Weights of a small image classifier.
Data: trained on rendered landscapes of hills, water and sky, 11.5 epochs.
Rows from block 4, named by matrix and row number. Each number is 500 + 40 x the weight over the matrix's rms, rounded and kept within 0 to 999. All counts start at 0. Numbers have three digits each.
# convs0: expand pointwise conv (model.blocks.4.convs.0.weight, 288x48x1x1), inputs 0-47
convs0.80:526524535409438516474482464482478520434495536461460462481590496496599429561527566538461466398536484476491510487466514465488489434573550470463459
convs0.81:467444571513521500544435526456545532488412534492530544431500495525527437494470512515519476564512557532564488486411542557506518522441466505466491
convs0.82:448483447511527525448417496475383431491468532508533494525505486499469470462497475453466524493523526471456437499483532522500527587483487452465544
convs0.83:531506483535538464472564453498479435544539480550543526540593468500542570514492487431517491514501455497463491484469463580522447517433518477566557
convs0.84:413546517517496506475564556545498481512480491515511523415438551508439453455472499506543493483515504521453535517550544421452472523500502518468553
convs0.85:518438541468594544523527497503493483531479529485559543401503479521555497473517505497505507528524501543538513487434523433480444504490442509469492
convs0.86:473522545607546456512476518469484547503596472480551503457542502458419485526547442484472447448500540487532480466499417529525464498535478545511488
convs0.87:534502476409477540489534530521530554445564513495472482466506491453593519497493593470541482429463584486535468535524489573468483528529505508535523
convs0.88:484522500410507525487487429406465455561492480533422431585461550434466497569557513398486415468482465461485488539512502511558416479508533486480537
convs0.89:423505544545445491439470532494542444494563502390518502523512467473579507464499475445478491423489486564504591508505573440517562550478552500484455
convs0.90:507507487507502392483423477564546493467505459497576529514492451484551458437440603500501507438492566542529540489560498576496573533499542467516506
convs0.91:527543503520513486507545382529571612518476501510542508492517485475467526507519457508512450532573463538515591514514419540473505487522526490532475
convs0.92:487488436483488534571462403455540466522544515544433593439521524500443482529517485553475434499495409547517525461526423488500536474555559631538534
convs0.93:489518396538489519507429492554533474541554514503469567441530451456492494613585529533520492441507461489565528448560498500537535439547503493544498
convs0.94:458521458512575486514483534457436423523510502512469498556553521444501561487572456537516510539594456548513553482461541423533515484525583510459476
convs0.95:478520531492466471482520490564513469533468501481511486438486459510540488512479471647532460467485450550523508464485485474468484466480469509480467
convs0.96:465470529494462475474522477491440546430440527542488534492498458504525475562483522543524432470580530462533598589491486475551523431460505523566480
convs0.97:499574526484508522577554524444492503494488443474481462492519506516511543458541532403520487557540561427515488617512408576551463487532472502505535
convs0.98:537522494500580485508525493555464445485514487526566543448485416514487546440513574494534467521529544586460489542531474554461518507477504541509486
convs0.99:523491510531501538489454523525452503503487515577539521465575508490462496574544508479569457568571526475480531535489468491527430430545500491501574
convs0.100:527467511470528426526539436531414502467458478469582570541517512510490503519473512513506582539437538514457440482488527635500506455490494502491537
convs0.101:429431536532486437549470520536487532512476514489501492470399447518522494504528583424527465480467482411507549482482456552469482450480510495530434
convs0.102:507553535550466452494478483428530482472494476511470563423459552569475478525541514470528443532485505428517537494574470486540508493586549491466529
convs0.103:513520521455562468436446465432503471444513495492549529526539518520518486512521526420507495494416438532536518540518439519587500563547465524531585
convs0.104:553461525502484421467471491463436496495455452501522544466526489572505431464464540485444538475487476509461418481535501520425565496523508480408559
convs0.105:427499547468439563513455499524472437495445491545485518485529569538439461502569562445492514561493490462491501507516463458537440481510465512509546
convs0.106:609450481594514446484450553449465497491444477478525366496492463501532532465413535487443459580467445404458502426529540541492523529519501484509505
convs0.107:442535539529566511420535555488450484483426502561540532501489544465469465512535520409523450518510529410548536441495575436445424431524532461449435
convs0.108:429498570480547448514500517410539445585495515536506466474441511490491466488448468504449508533522503502563570490438551523460460524448432493553433
convs0.109:513498459489537507512581502439488479549542498485511512494557564526554473532480492444499523505474580478517521490488500502456562455482535408525470
convs0.110:472542511518500502535564440506533538488569526528534553414515501466501389570444497491463416519502525497452523472442486527442461462501507578566496
convs0.111:558407534504508454500490488532455470501544529568540526535419420565453501493466469503528494493472516535473454474500465528515443432504448533534488
convs0.112:540455565529498480520498513484548528492458425459491546506555492420491476510480473519473517451469515494550569501455560490512494483535570484516491
convs0.113:471470420493492455516513517526440510550534506564482551520495440435490436564535564498490480467509519528543519432502481452481488421547510554532466
convs0.114:488482511470571520448540581467559421527463547538546471508503554524496506495509560387473458501480543436481479492545508485521489452594516518532496
convs0.115:530547533480448466486467559342554498494526421494439508518516501486526526538532508518511476525483518452542553484493558472557515463537526515535509
convs0.116:489532559492465483492487563491475486533420488440521542457458557513448452522551494568521475508469457507485550534527529424490518489546512423506488
convs0.117:510559460550497449500545563505478499494505511558529470512516534483572523481446487446538486538458484464442480511510447575458518576477491469548524
convs0.118:520545472491440537422534491476577475493479551541506534449592438517512436557443518499506444449511516470458526512476423494492511474510463577509554
convs0.119:554456409488485495428433482461450490496485457496552405524525535439482481501504503495439562526456553466491480474553507535526551533518540458506543
convs0.120:520438468472468496468477522465511579541509521552562529462512493443543485531502550477553559497496479500540486517518560584480538562529420552450515
convs0.121:528535471503491517534504489444455414393462445491459471417427501501487496447457505495515478552539535519437479550549549515445455483494458505462483
convs0.122:526483494521552482511554483486510601479478482399496540503465505465510459464514530473533525545503559495521462499506500559455524492532547532461465
convs0.123:488522458545531560492530483494448455459444472466493495566502478479522505543549416492489573547520492422499456493510466486506480487562512510411419
convs0.124:539524406519471508457492467477481482488508560482471478434477499471562410505476506436514600498433569496527481499546571462514535485481502514455556
convs0.125:450503425483426462407486499496430498516496478436494498498486516513488498496480518402479515440524529498560544508521540491532561543522522531504549
convs0.126:517505463493575525527488489470499519499491449463542465480540486498494479521527515493433485534502489491482503555471410503488509502536563525429536
convs0.127:504458511539585487529485482536523448542511441505482529464542476485445510485523555469505477533488529511373512550496468527445508461523494531483468
convs0.128:567410520535478472474509504483445548511492569559443540405522533485516505476531504559553448541521513478557552551456450482471476468519515475500492
convs0.129:503482477472488478396507524500459510489436422435523500486515441441494488498463461450516555544489507525534440456522455552534516570502549531503489
convs0.130:481502439518482481495513502507519521543476472579563511483540465499498512449418486500528533466559519449562491559534403555557503550429524480568560
convs0.131:463433535510463475499512511507529523469449485494526472497432553484516522447489558537477515545497512456469501536583489572444427470496475479467557
convs0.132:427541505534464529490479461546583530477463463495521456475510489485504419509517578465544509526511548460521542450453523488436441473487513452556448
convs0.133:439550538549547507466478523457521478560453470495505460535478500413443496504472520500509422543488421556491539452472490513518453525526455451557498
convs0.134:458544505512479507498520432496512524443512580527567485525532439516479502514537507469544549502494483459536527477537533470462433510452449508424520
convs0.135:485526494493491513416536550493480484427525519455545515596575520473478510481474544496534500459531516451512418500481453484433466467394552452584435
convs0.136:450508439544458575507522510435496481503510546515445510535508571462459517551447447469571463405472500528594499480500463520516481511482471495566487
convs0.137:481532562518517503489551498522502493482471565476474489518461512515521499535540548542459533556596545472498484523516465560563474523466567456417530
convs0.138:566506532507516520607524453437526458462491483563434526454543510501518516485535485523468475572512482500440453539570497497503473493535477612533492
convs0.139:492460587482562500557463408511531523450505452494478536503565530545516561493469529444524499476480449528498552561480460568530476511512506440482556
convs0.140:529458536503549536516434482485440459515491536395481509504517447537507485511507524434563442503453498497576524545518486535556517526457540503566518
convs0.141:525523488546460523542485508612494464508441509455531491512478565449477444533516546508458495572575502521452549478461410527539491506441484464548467
convs0.142:501451489425469545537529514482484572505537551531517508471476419445514507499452458471474467483503564443557474545492510525546514552487516482530537
convs0.143:553387535454522462530507487541537539537551605521445579495515466531513500510497543444548431463506530478488486569535502472507541515503488551465471
convs0.144:521466381530518448441557470437500469556519500518507548488529466565519556521560512495475430572522535507521498576505451510513493512468480537478494
convs0.145:554440518509506444483434603434480536501457462525466492565501491482488469416517508496469497548463475451517487506449445603520596536554557501526506
convs0.146:464530469497463472530497503548463523517536500486423456427441488507534471541449537438495495509520533454480541473490507471488525423487492513485447
convs0.147:463478527478574521502520569493458506459514436508489518449568554498471482500510531501529496469484514534451493469494550487457475448534503487458529
convs0.148:492541462476475491502574474488476605507482483546601457449495534550482474401417464479529484441549447520506498466459470477411475459509536485544444
convs0.149:530549510525496483502474407502480538463536560466502464525498469495483441489563500502517558518485533433492536525501511503465440533493459539574520
convs0.150:542517568427536554468491547537445478496504450529475515472457573544511479467429489472595498546501538491482519515537601464514396503490468486415516
convs0.151:571486475454520495461486388539482564540522548519531502485494431559531500528449560482518430529440527497463454522483545553560549529551413513454551
convs0.152:485503516507491526507570531468532458523498393511443490578520494491545530553526473540514504545455458448530551463458525493517518512559540423548482
convs0.153:460527560463478516498530435513498432504498484506532529541466504451432473571574477474457483528558464490504510557579472498511502479509544503489522
convs0.154:423504517465416503528562503496540477479501513486472512395467492492492464550479511508517456464514433525463472481437504604486480461501451600483471
convs0.155:472502465479476454468573464503487476465568456532518453473602486461443494524448459584529443526510496552459555512441439542464477545471479522524554
convs0.156:447521445470508465508499477553551481568544519504526504507472526497486528489507523463558516445417511473494448513519548478505473502550474523419473
convs0.157:475506594467523516520475516568450522495503485453525515483447593567470527464562488501507540502579520424490486537516447511571467520510527531552523
convs0.158:520534554517535497497482507440522587430473517506497474470458493539511487432438521475571442521462556496485467509523490528502474592566528462452548
convs0.159:466494484538587478455459454522467452443418456492539470491531600519535467447534526477459577562492541465542501482499453543494508479589512501469542
convs0.160:460498463466455492383560522538504521443529437506578498570501509477493518470452451418554478493468518469531474557509496515572511568476540507496570
convs0.161:565450528522500464533425537464562507507365452477523431477488491505506525469461472458508487535502468462445498448477436555491567514522557503497508
convs0.162:478402531412500502510467459555489505503557514476463466551444452513482460564470465470469499456455474505563470464595493461486543480506485471466523
convs0.163:510375533457462522536534461465471556443484545514485507494515449461503448536413511464492446513429532506546455521514518536528522496479533480448540
convs0.164:465535581469505522478466456543520522445545586531472535480518513517448475494505503443519496488422479482479514537504517495460525487458501496502517
convs0.165:430522557527511500562526474450539565495522572529496489500471504488479502472529485479514434478540541427475576489468446498580423507607486514528486
convs0.166:492502459557513532534451540448483520512538480542518568471529434477489447517486423537524434498519554518545547498456474504484439412425499571566500
convs0.167:524453503529479459512519520511482404552484512446436579432464474517503479469514509524500459481507519566458461541496517594477464485488450543518475
convs0.168:447547425488575527549430456515466457467523508503479469544451462458540457479571439542539502514494464496487538517561546434529463476497575505515485
convs0.169:521474470554481406492539475520532539483457439528531426521513525499563386465488591506480520535477550491432533477502477588485564514489498528507538
convs0.170:544485482541507485475434542471578492494485482549471471455482464490459459509540471479544533486493448495594583486509536460549507519506479461622429
convs0.171:496581503481481528468428561442529494486504503473505509528510481481504537532433564467521487498521497514535613490496524484504531615508509485519514
convs0.172:536554589553481502470461455522525502500497520480570526491474498497511399465538460532461577581495567488511580453490459491501546569565508478467475
convs0.173:447548479507445483443507475456477493598508460484497472486521555471515537507511524464580518490515438497537493485505442425464460530497480454504522
convs0.174:436469521533542517515466479553536597467475533508528522470488431482594404527519479540504439418491461516527525462489451526523471483492490528531467
convs0.175:482546552469533490476561463468536511529538459504505431496540541503439458424469454424514499549445586451441505511494529535508484503474451493486544
convs0.176:450495558427471484492486475504522517393532518540504576449551461536490517518486458460486477482470555511503552538508483464465514472541569547501543
convs0.177:505509602583451498521428564510507506505488510571497590475574517448519490523562454533501529547435500485548465479608455541545569494529450532505501
convs0.178:510497546499481517505598504535512462484486467452557522503442523563520448463508548517483531520454517492491447596526473578507485529475455528486539
convs0.179:501542477490540484518516370463604541501504476520497483524548502445442484463498421474473516529492432522515588533436434540485436480463547569511454
convs0.180:508455515483453409495488537442491470444484511455481521471478507484541500523475479481491510529432526483472569436483486568544529468550513479553412
convs0.181:499485516557484513516531508594492484468533553437508477547412477435529531500438555488493579546491466508500503445472481476508560517487527501539522
convs0.182:426481499525475469515523528528507410515504402443532496482479467566498442476505492561535464505565473521484520425442470495519498536451496503517465
convs0.183:443511466457488475481498490512551484531505457489516529519446529511535483477451523414561423463496496475487479561536559500528455560511496528498489
convs0.184:485468523515535525517525510420473431548515541507531576408499522520537501480471531480611522474482523467531486498569583444553485547490478449473526
convs0.185:536504580461514488490459533506502520467487470481496467435498496476427505459433471494525526469497453460488558467549548532419521637502534536520488
convs0.186:413503514466504480533535541422534483422539462453486524502538456423492444508482532474485478524545513546558472577471564521505505476515554444501451
convs0.187:471411487518469530471446497467434438508418542517469471433521514507546435532546535463550502555615479418507490503569497472503462490494524437545505
convs0.188:456507557468484515484437566476530485484482571476490452509555512414546459506556460537491513489505425488578511547483539533574506490510472486495460
convs0.189:532544558464524501479443457473532561453513476500465498545437508493395462514531502562520433535534508525450640508515448489590565485483499578532540
convs0.190:462500507464516518529465537463486464547465483513491481504419537436484443483559527471498531598508505483426480509527508451519474444548483507416535
convs0.191:440418454560472503550529508538515519541467512552481532442526470497566423564495569498580466505502476435557481467489528508458527459486545467513539
convs0.192:446483490493495516492498530521524512566522498529475494482482482383450440466444414504460489450448438524479494455527484441449565509583484527499540
convs0.193:553474462490471498464507535470545488489514487467429443541512538446473574424537508524544589492556511498462479488441526537464525550525535489484514
convs0.194:513470537560486408528451485452471526437475504533496513483545488462488511458492481536449488532533483466479524489553452569558518499508521472579511
convs0.195:552493469480554454482509496481561531522501513509518445506482454499476453429456440477529516434489448559530562475515467422442505460512512540528446
convs0.196:515452455532553497409570477488544535540532549512488540505531511459513488558512509482471508460507549509587498519542499440541548546513509452528515
convs0.197:512516486517547481488559500494465505401502569488518482433539435501470484438505516509433492444467554570531517475520535528508527474478550428496454
convs0.198:509468514477462479490537489429498492507599571491512566512514487541444511453575498548443517495505493477490537509532542454476492512448476561481466